config.yaml
model: "image diffusion model"
dataset: "single printed letters, digits and signs in grey, bent and noisy"
train_examples: 197500
image_size: 32
horizontal_flip: false
conditioning: "none"
arch: "unet"
objective: "v"
cond_dim: 128
norm: "groupnorm"
activation: "silu"
weight_standardization: false
widths: [48, 96, 96, 96]
blocks_per_level: 2
scale_shift_norm: false
attention: true
upsampling: "nearest_conv"
init: "xavier_uniform"
residual_init: "zero_last"
optimizer: "muon"
muon_scale: "match_rms_adamw"
lr: 0.0015
momentum: 0.95
nesterov: true
orthogonalizer: "polar_express"
adamw_lr_other_params: 0.0012
steps: 9000
batch_size: 64
epochs: 2.9
lr_schedule: "cosine_restarts"
final_lr_fraction: 0.1
warmup_steps: 450
weight_decay: 0.2
adamw_weight_decay_other_params: 0.05
Rows from block 2 of a small image diffusion model, named by matrix and row number. Rows with one number belong to one channel. Each number is 200 + 30 x the weight over its row's rms, rounded and kept within 0 to 999. All counts start at 0. After the name is the row's rms in percent of the matrix's.
Before each channel's rows are labels from the 100 images, of 14976 (inputs lightly noised), where the channel reaches its highest value: "strongest on" is what is common among them. Only what is clearly more common there than usual is listed. The data: single printed letters, digits and signs in grey, bent and noisy. In brackets: how many of the 100, against the usual share in percent.
# convs0: first 3x3 conv (model.enc.1.0.convs.0.weight, 96x96x3x3, each kernel summed), inputs 48-95
# convs1: second 3x3 conv (model.enc.1.0.convs.1.weight, 96x96x3x3, transposed, each kernel summed), outputs 48-95

strongest on: sans-serif (94 vs 56.8)
convs0.64,119,171,224,189,202,184,203,276,247,175,147,207,220,202,196,216,251,166,197,167,157,177,184,230,187,184,198,193,183,227,178,156,219,185,197,218,163,224,162,146,214,156,176,140,210,201,191,200,181
convs1.64,098,206,163,232,189,173,241,181,211,236,198,196,206,203,215,208,197,229,173,161,161,210,186,192,224,167,237,174,235,179,188,221,154,169,178,141,199,180,208,253,183,270,207,261,277,209,196,193,249

strongest on: dark on light (77 vs 39.8)
convs0.57,082,230,213,153,188,137,185,214,220,157,196,154,200,181,171,241,193,195,224,191,230,161,307,187,210,192,214,220,211,142,242,230,218,243,224,188,130,210,202,206,178,171,220,230,211,222,231,201,193
convs1.57,076,180,154,184,164,209,177,199,204,258,228,214,206,191,163,183,227,160,156,209,199,203,210,208,209,252,250,146,164,221,206,181,175,193,180,201,255,228,164,164,205,189,171,182,215,139,205,197,196

strongest on: dark on light (97 vs 39.8)
convs0.36,107,210,179,203,184,236,252,196,204,201,204,211,202,229,170,215,216,140,241,188,168,206,258,234,181,238,211,252,185,173,198,222,193,223,187,195,253,213,235,203,163,273,180,236,170,188,228,216,190
convs1.36,104,204,152,204,198,198,170,156,278,154,190,243,236,219,220,204,208,240,154,226,227,175,190,189,201,189,242,171,153,241,185,227,161,167,165,221,178,168,158,159,204,186,217,170,184,170,218,202,215

strongest on: dark on light (94 vs 39.8)
convs0.38,091,149,227,213,216,240,168,156,203,212,250,217,190,242,234,199,164,174,225,180,202,166,192,194,216,229,256,188,221,151,170,199,177,212,152,157,241,212,230,226,234,259,225,216,222,196,225,172,155
convs1.38,075,251,161,167,184,207,216,255,252,156,154,238,204,201,213,225,198,191,227,228,195,215,203,203,198,161,185,182,140,197,206,234,221,218,196,208,193,167,149,136,165,179,220,196,179,207,189,222,251

strongest on: dark on light (100 vs 39.8)
convs0.44,118,222,209,188,202,225,251,211,216,211,212,206,187,199,184,144,234,156,190,223,220,184,184,211,169,172,200,188,175,216,210,227,183,236,179,192,144,192,226,201,186,281,221,232,211,210,251,243,246
convs1.44,073,201,201,209,217,191,160,210,225,123,177,199,201,199,204,257,171,183,209,160,194,187,221,193,185,274,159,206,208,204,193,167,189,202,191,190,253,201,202,173,207,196,204,168,224,244,195,186,179

strongest on: dark on light (100 vs 39.8); bold (79 vs 46.7)
convs0.81,125,208,157,195,184,220,209,194,163,204,213,198,223,195,199,214,235,210,212,201,238,293,146,131,185,187,178,196,151,210,216,196,208,214,172,197,162,172,201,188,198,200,207,206,219,178,199,204,217
convs1.81,101,210,201,196,192,232,159,202,184,145,191,176,179,159,203,207,207,208,151,237,220,149,229,212,247,165,183,214,271,234,162,147,249,223,247,193,250,234,179,243,219,167,170,194,191,232,167,208,172

strongest on: small letter (66 vs 36.2)
convs0.28,090,228,169,160,183,225,236,263,219,199,172,228,225,210,205,147,214,196,184,187,210,221,169,217,216,174,150,211,205,228,226,266,187,170,243,140,226,239,217,201,197,299,205,208,166,195,224,245,204
convs1.28,066,158,250,171,190,217,210,250,201,221,205,204,197,200,160,165,187,229,196,234,201,188,179,215,250,232,206,211,193,187,162,190,187,193,186,254,140,158,172,153,209,105,200,204,191,195,152,182,167

strongest on: dark on light (100 vs 39.8)
convs0.42,107,233,185,209,191,188,241,256,177,167,166,175,172,205,198,209,232,202,172,184,198,246,176,167,227,188,172,190,192,221,239,163,179,151,154,175,197,184,188,159,227,220,186,167,196,165,231,157,176
convs1.42,121,188,223,235,200,184,196,182,193,161,231,226,156,182,172,193,178,161,160,239,206,165,223,149,225,179,196,152,223,209,190,176,251,229,282,250,228,234,219,194,189,212,224,225,228,214,183,234,209

strongest on: dark on light (98 vs 39.8)
convs0.54,096,175,223,248,205,230,217,205,219,235,215,150,201,172,179,194,198,171,239,227,229,192,171,187,205,178,205,186,213,241,244,222,131,202,200,154,175,219,215,226,171,118,234,209,190,177,200,210,248
convs1.54,072,225,146,178,188,180,150,173,201,212,233,185,109,206,164,190,208,192,165,191,208,157,180,172,197,214,145,193,168,212,192,110,193,193,195,240,219,189,149,184,187,188,178,160,227,195,196,190,233

strongest on: dark on light (100 vs 39.8); bold (79 vs 46.7)
convs0.71,098,175,224,242,194,180,173,190,167,210,193,198,126,201,183,207,147,201,182,219,175,129,242,248,183,297,242,232,168,160,189,183,158,209,182,203,200,216,197,204,233,164,236,240,210,205,213,211,189
convs1.71,083,180,215,237,174,189,206,215,235,135,233,186,203,246,208,198,228,247,197,151,171,216,168,195,161,158,167,232,228,210,198,249,247,152,211,207,194,213,196,163,182,255,160,153,230,176,188,197,183

strongest on: the character - (31 vs 1.2)
convs0.53,080,199,234,154,210,199,208,236,222,197,205,212,187,194,227,109,177,211,159,186,186,184,194,182,138,185,220,163,198,185,199,179,223,131,156,214,191,242,181,223,222,188,190,176,237,192,241,252,257
convs1.53,081,155,200,201,157,212,190,182,185,208,172,184,185,213,161,282,218,183,139,190,163,177,233,185,214,193,186,212,223,192,228,196,123,202,181,207,201,191,216,219,204,205,221,201,172,159,203,171,172

strongest on: dark on light (82 vs 39.8)
convs0.87,105,172,201,206,230,185,193,225,192,210,214,207,203,241,174,221,186,253,196,166,188,96,119,194,223,234,154,227,219,242,221,214,186,203,131,174,238,177,205,211,239,239,176,228,171,211,214,208,202
convs1.87,064,170,198,182,167,210,165,184,226,169,184,198,203,189,229,167,211,196,227,210,173,255,206,232,156,177,252,153,188,224,174,233,244,187,238,243,172,243,213,229,203,170,233,173,258,201,189,207,200

strongest on: dark on light (100 vs 39.8); small letter (66 vs 36.2)
convs0.84,101,187,161,212,197,203,180,159,207,133,160,162,223,223,192,143,217,165,203,198,175,187,248,190,163,195,164,196,213,203,165,122,182,213,167,184,160,198,197,203,223,205,152,193,182,167,177,197,193
convs1.84,094,241,238,199,166,220,201,180,162,207,225,175,118,186,177,180,187,210,226,180,192,201,156,202,249,158,158,266,134,183,196,303,175,180,168,190,156,207,177,220,217,164,226,224,230,195,214,208,195

strongest on: dark on light (78 vs 39.8)
convs0.88,100,182,254,153,192,209,190,173,217,210,179,214,186,175,191,195,152,267,211,220,227,197,215,182,226,185,248,212,151,202,153,164,189,183,234,178,177,208,160,200,173,266,222,205,170,158,202,241,223
convs1.88,073,148,165,199,232,185,178,195,266,227,224,184,205,213,188,229,230,170,224,158,191,199,203,201,235,150,238,210,234,203,171,245,172,185,193,189,245,197,227,184,221,163,268,169,240,209,222,185,205

strongest on: bold (78 vs 46.7); small letter (64 vs 36.2)
convs0.86,087,166,197,190,248,194,203,189,207,198,236,187,208,186,140,215,252,125,182,197,203,238,117,187,210,207,203,184,238,244,177,148,195,196,219,185,149,183,207,183,181,263,167,214,239,168,227,246,199
convs1.86,078,231,217,182,209,181,194,181,198,200,215,239,244,208,215,143,150,175,238,201,256,174,173,184,238,161,240,224,204,179,187,244,192,218,151,229,198,220,220,198,179,165,207,214,127,188,207,161,234